From a checkpoint of a small sound classifier.
Training: soap at rate 0.0019, batches of 128.
Data: trained on short pieces for a synthesised band: melody, chords, bass and drums, 100.8 epochs.
Rows from block 9 of a small sound classifier, named by matrix and row number. Rows with one number belong to one channel. Each number is 500 + 25 x the weight over its row's rms, rounded and kept within 0 to 999. All counts start at 0. Numbers have three digits each.
After each channel's rows are labels from the 100 clips, of 14976, where the channel reaches its highest value: "peak on" is the class under the peak; "responds to" is what is common among them. Only what is clearly more common there than usual is listed. The data: short pieces for a synthesised band: melody, chords, bass and drums. In brackets: how many of the 100.
# convs0: first width-5 conv (model.blocks.9.convs.0.weight, 192x192x5, each kernel summed), inputs 0-191
# convs1: second width-5 conv (model.blocks.9.convs.1.weight, 192x192x5, transposed, each kernel summed), outputs 0-191

convs0.137:504516456537545507511474472509449528482539506522502480502515515511502523487505512479487508461486495484501461480495492512496493485502509532485513519470554495506526477493492502516529492526497535502504514515515501500500480483517527448462517465497505555480535556549498496511485505495501523427521532557519456469493531506511482512496496492512511533465500512491525459503523472449472495487504526541502486541538529504509505505512511495486520517501537537537451531478494509520493543495513546507555531510548496467520541480487517517523457482461496460511539470499463502502497472488483539536
convs1.137:512468572493387477555488504514537473513512485548543587510501525482502503519519537495510459510452475491512495489497508496500480496475521490493485459516478503503487481507523506515481478523501473532491515502480509530530483497509543507505489475517507482484468488488479495509493487507502503501507507496509541479432489512528496473525471539499525500486530481517557520489513490480504480479507497472454472503439489496491489504511530504527489517522479496502512467499471456479507479480498509547494466491512489505495551544460484509516490525513481515514545499488526504541530530540518509487
peak on: C major chord (27); C minor chord (26)
responds to: plucked string-like (51); melody instrument: plucked string-like (48); key: C minor (33)

convs0.41:504498480507515527503543505460528497490493503476531483524519495508503516471516458515465497500473510521545492535483489518550482518517481467512516474494536503509515503463487536506481557510490532462469538497479518532501508495535510494502503531517541484454487500543510501519469485530494520515498496498562469524477535491526474496534503531498471500476534481507498527519511491482473524498533488488445534487516575527528448518480466492512508491518509521535483455490490482502483558488450527538519514494510515506516574496531509538529510500482466492558508500529503510533515479468510499534
convs1.41:488445519457601457490496520478497522533500524480559480483527505496474513486441479519488490494495518510474495495490457505534499473467535514512529531457502458532482514476513536478508454503451504476464481489521500476520518503528501493495533499483487491479496491519524502490482491514493505497470517497503495504499498516495492480504449497467542498552501485466495516524515500501508446497472514487516499513506473543540475475516496508499498469481510532454501481522500481473526505521502502523524507512490524502482489509474422485452506534517523506542535454562528495470505493500473472469
peak on: F# major chord (29)
responds to: key: F# major (45); key: F# minor (37)

convs0.34:471519487506524509517525529494478516471458503455460482502544486475499458519485499514531550479585527504509492517505466516468473534518478490522499506494523511501514498466478555534472476497473467483528534474511503522515497521505513516516484498533514447487465493475485503523500495492494495557513510520518475483493499504474504497499514508553515546496524512499480518540495518510531482444490522453511549520483489508538479539546541459560550498473478488507556466487494503523530482507472523519468506485499477457497468463472508476507526523509515494527518501516517522516491518519516511472
convs1.34:505493492491563491459486500475508496513516486488527492502506481482488494527551448527529520513530534533489499493513487508505482513494543523539552502510523499483550507519497509528533494521471528485492497482501488500513501500508485474523525483482506510495514472520504494498490511490501442496508532505486641556530501489512525487507543509440523501556525551506524513528508508503523508535512522535533545482507503519504504514500502494493514455474502485476481517509524508477504501491499520512496496511473507499519543457499456509492510509544521521483484475549519522462461465477476510513
peak on: no chord (93)
responds to: reverberation (67); white noise (29); pink noise (27)

convs0.105:544499507522523457502521505495486562486539520481515482525488474497482447521507492464493489471524524491509488514516506481535548525484528532491502494507528463508521551540472483494515521513494519549504466507530509506514499491483493522485507541504523507464509477498552514520493483445507538452509504520466509503549476497519508492505562546530508494535496545548492535472482502498499551510489500534449504525466508510514520477513492549489499472526508529493516526458555487486519499473552465503510520498512500536489509516510518499501536511487504490495474545524530510489536555479511464485
convs1.105:460463444449519462508501482485453451479490497486508537514462509476481539464454430441477473522495507524517515480489488475442484448489560519535553510472522490495484499509492481481478521489506483491510505531504485536491502498493484489489502530480475484517504527482518487497475499476503494530482479445456499486488467461468508470521489459549482496519437520459475505524514490533491506505514499497485509538528533506517494517501516479482510499512531496509544530523509519501516522503497504482517509540477495486505553499517486495486529505518538503547501498468490539517513469460505478513
peak on: C major chord (28)
responds to: key: C major (30); tempo: 150 to 160 bpm (27)

convs0.123:459467499507518476499484514473444508525425471482504457481496520509516471476517536467468528467514491469517500485499475494491472518489479480520548518462523488525511497523539502533505467472485479525525479490445481511519511504515563508484525505508506505420490507529530487494518517470473545459524539494528515485482530509505477508492494443508488522477478482472429498498499482536479494510496503507519480527504510539493507517512468493559500495472515535475487585486484487489522527471483512495507471516492487498514531479485502483519495494465490509480513503489478519551474522462493495516
convs1.123:482489559494461474487483481500533520490532453512536500479527470498523508524533549424486438511516445519530497499500477492490500508511523502493503481519489494501492485506540492482490505510497495494498483496488466502506483500490480476494496502467488475456501488481515495521485490484457454476483483447491482519418455473503500454493486490450499456492464512472428473504529502508494463512465489507488509498483489512496505499499513519516493523506504492545488477500472479508474493498489481486484511511470508489456517504484509534519493497477548488552528524420488524485544508443518465502
peak on: A minor chord (30); A major chord (29)
responds to: key: A major (47); key: A minor (43)

convs0.93:513501515501491490472514509499534524510530522481497493488508486435495488498508475478515504455498452508504493490465485497536465501510481458498470537556485524555548544528536506501472524506542467443520528486504524514506523507552473506521499535539466489493482484528483491517520478522530487546502473516568513484495496490485490502460469501557506498520508510511507522511530484496520491527558490506547497463475463476515529507498494493454583506493491494475488499494498464503481518501490492499482483501538511492492491471486512527463491479490494521479542476490523462457524533456502472480
convs1.93:506544510529465536515525511541509480526507495494515469525501474544504522556556508521524527495552508517520511505503532509512526520502587535532495484515492492479503521518511503527506496499491494499497495505506490510489498486504495499497503486498480502502508484473494513502522491497505515519524527529527636505540525512536504532511521500514526521558520489513520543495501486509506495499480488500493495495509499490501492487497488498497488513509529501518497517507512535503529498494516497529506519523442542500508538514501445545539497527567556510503512513519540512535550544546523506523
peak on: no chord (96)
responds to: reverberation (78); text has "room" (78); text has "reverberant" (78); white noise (27)

convs0.184:510551527504500446507494493526501508477500460508516477493505497549508519515491531443507510521469512497476465482497489526509515491493537485495499510488474503511482516521504518550477539503490516477478434506503539510484513490551498516502490519469501518436492539507486479520483530494519547479583507503514493465433499507512505482493509543531541517516496559519429481511515475480485476511504459531498486499480471457504516464484508478511519449511509488521485476478532522547486483500487482514496513517489483504518502502481523477502508514461508516458463463455504508471500510454472478529
convs1.184:494487495508484477517518478470501484473513496501548490510513511506521485458513463446482470505541505501531476489472478465484499495462542476505518518533511490507530513475512495462489490496505514466511495490488510521488498483464450503479526500499503479452489478516496502476509492483485489482534491474476514523438430471543480421497525517503500473504458527483397510523515512507492491502531502513507516513481534458493502509513491472496484522542493488482527466527547492522501523490495513508520504504535503522513522526515498519488514466467551494567535504458509514514508470468467490554
peak on: C major chord (28)
responds to: key: C minor (30); key: C major (30); marimba-like (27)

convs0.118:495525540509507458507469462527509482484438500510526527494484520503508401490507458396523477488465518504503504483504487517478541521474474519513498468495479506496505515539520499463525504501503540493505457508512475522526489518481478446478489514526497493506499512497487464504458499486497548460493507464438486509551499529489529474494499470529498503502493492511522505527479509522520504493523525506518486504512481507519529519493508547481523483507505500438540490495518508533490507482536520466500490510505523543538512509526499475467504524467493491550478549489518508522520518456492503508
convs1.118:483498465469465467493471492403501497510499499508480509490489522445491527455516481533470484501525498499482448508509480470507471482460514523482504510470490473494488524500488501463477496477497485455498533477534533469503493536510494509490499483481472478458518518517526496505498494486474503528433461482507514456495522470469497412527520527440507446502477475481503503517471495519528501490456485476486507520507485487507491528505510443485482545483503505490512495509485531500505482501512526535495504474526518487451500497488506510512450486535544482487511484499503484483472507442503466463
peak on: C# minor chord (30)
responds to: key: C# minor (33); tempo: 120 to 130 bpm (26)

convs0.176:483520554501536517513465513451459551477481521482487517471479508515490464476531494472472454504523501470507522478505484493485495467501490507461517484470478491574482532485512532515508529468489531486485533533510503487488488502574535514524489520512485527484537537498472478478480506481544518565520479515513478481509464491485494544480519493534498465485485487480494474483514464496505512491492511493488491458525483499492491482529460476498489451470510486478473528477499483491467450467473476506518511494527474499487466477492543498491468503472465516571527486497501521510467470467516541488
convs1.176:506484527506496501500518497506520510523550509510560450516483521524486540543554502539511528525520496526488503515502515523517503504448577530526505503500493505488496493493516475493487483492483509486477490490484479494490489472472490488482497477495509463489472494490479470480481482493490492501467526529529608505524542513529500506522521533468532509548520494512508523491522492515504484487497476489485497494488506506491469490485521461490491545508502510521481513521484496521518504506526491536481500489467523520479510514494390526480505510563541484494573499529533496511536528478519499534
peak on: no chord (73)
responds to: key: F# minor (42); key: F# major (27); oboe-like (25)

convs0.87:531517515498515492486533500493498503502522498529514522492500503514552529484517484502468478525470512528506477512527494495516510474522533515509466545533461511481488521489495519489511502482538504470514433477445509525483515487551489495517482542512481524516507530490497485497493435498554470521460463501541473465472499469496469505477467489507474452490500501507510493523513473496503546520516447574460514502445495472480464474480483475452557457520495512489500483491494512497495498498510513462461467484515524436486460496470498509524485466495522502502487497498526512469536497505517468540
convs1.87:492503508517491487510516508519508494528480507511523470490492519536479529549553517538523513519543503503447498491452511505510524496477576537525490508489503504498498517525514551489500491491477496482510497516507500527510497516512520529473500510486479492519517504491502516502522498503489527502492493541549599525513524531535497519539534517493527516551517494504509525505507467531496498497477496495497487502512504486506516499479501519480462533550515514520502499486521543520501494507523506516503537552459538478512524530502464557509533552569541526525536498509532538530499564543504505495
peak on: no chord (88)
responds to: reverberation (69); text has "reverberant" (69); text has "room" (69); white noise (32)

convs0.146:532526499494507465518554493509502531485509531499490518530474498444504459561495473540510487515486522502516526482513548502511502505519491486505491519495484522468524466485539454479487489498480513491520504465503495495477523476502467547486487513478490479494514504539501468516502546546482515506535493482471509525521483475501527451543483474459483522505506496532503494487415517511516529496497474528491475506519563509458465473502481552512505454494519523559531479527539502469506488480456461544531520474488505523506478518442484516505473504472500512521521492489498459519523494477512512518
convs1.146:482436473475548409480464488530498482502478496541491500514525489458477437492479474484483520508508540501502501519509457487480498472439473493537511523494505498508521508494493513489525486499476505462510496520504474486505508504504500515525537546471495530461508572489511497520504521454485515515533484482474437495473495512482486457485500472465509468472486469500520502481491498488502500509508520497506497509479493501542500522515470468484506526491497482475532513559467488501500499490504535514492519485493482513544463489482492462472502505429474505466492474477489531461463467447479519503
peak on: C minor chord (43)
responds to: key: C minor (42)

convs0.101:521492485522532493508513476519502507416522530479499478492546504479508468556532464531515488494558511503512512507522515462487522541538470529541503539515460485501462489518530517489503481532479501479489504538524545558539491551474483478517527493513464460478538528544480502543515510468496488477542484506467471501503513520530501508526532460519525493481510533520493521513518517470487480516475531491534472514482493500534511516503522525480490466502503494550509465500550516500541486496511526469497493521516486540481484505563528506459521527488500491508511511528514505497514458509487483500
convs1.101:500482506466490455478468462467509489515483470492495450492486471493478469473465428477508487543488458478433483457467493501512475465520531500506489492472486488494501456506513506508543528475479488480478493495497485508497468494494489509509461481519481496491479476487493469456455480519470468470536502478483524473525481486513491501506478442477557485509466509459459511531492511531526508502484515496480483486538500498447496484508512497472491532494489478467497505481512494504522496503534482588470511476530495443510530512491484520488455522519526498543519477474463524532466507500519485508
peak on: C minor chord (27)
responds to: key: C major (49); key: C minor (41); tempo: 120 to 130 bpm (29)

convs0.11:523454468484515575492543505481517525439557514518463516474533516473500463541465481544514491501591492510498511496495519491513486501519474521480509494503469516475486531439468478470474475552483501500491514526483489494497494486522491503537478527499530505514514470489453509507498478530528490536506489517429482511509487503489526564493487484504491489528510490475528542484529530508543506481531539503498513478488531518508491512483501515492498482501507502504520476487465504490488485508497483539498494492506527519447499493522519497471466513561541505516512470451533500502494492548508501493
convs1.11:508453501476485445493469481446513517530501448506501481473492487446507416447506473455507527510555517473490501473504476492492498468517480502535531478517486487515497517474492520511510508509486479471485487461496494502515517496500480501500488512531489493472500493499502502505472507507525502496491486506475546496575490515512495507499528490441531473477478460481526474509485505517500507487472538514520511522506474497480510577520496492499484494469494450490496510517468462486494501490485508527480513463502467480428475477511478481464437485460521499505508453436479486468476496504516500502
peak on: F# major chord (54); F# minor chord (37)
responds to: key: F# major (55); key: F# minor (37)

convs0.58:492448486508486545515501533518501480521503469500484493512484464446498562542504509548512500491539473500508490475500476536487506481518418501498499514506527517510464520494532502461519488515511486496471606525540497492510466489481504480501492498465486501531517468498495505503525469512482439545504525502535503502543543498511503466507476459475508468503566545487492505500438501537493483501493506493516518504495467504491538497540512538509516539521502492537495496534478506467505498519495509481507504493514510536495475456482503504520463502431491483500503503518496487496520524490508495491
convs1.58:461416517496488436488499503466473498538500457515522470509501438457492435476530446496514485507476485487512494518526458472483497489510513494495521490495496468494516500502496539480471505494519501507505463478551524471485500494478488498488492492510490490482502491482488488477500497498498505519557485464503542493518558494508511499520520422442464411495537557519493523474468497478501472480458471472494514473502494450489489529495517512496486481504487498465506497538515500515502499494493482528475517492525499495500505450522500507512494503509501499532524500501467503504510493433484490504
peak on: C minor chord (26)
responds to: key: C minor (31)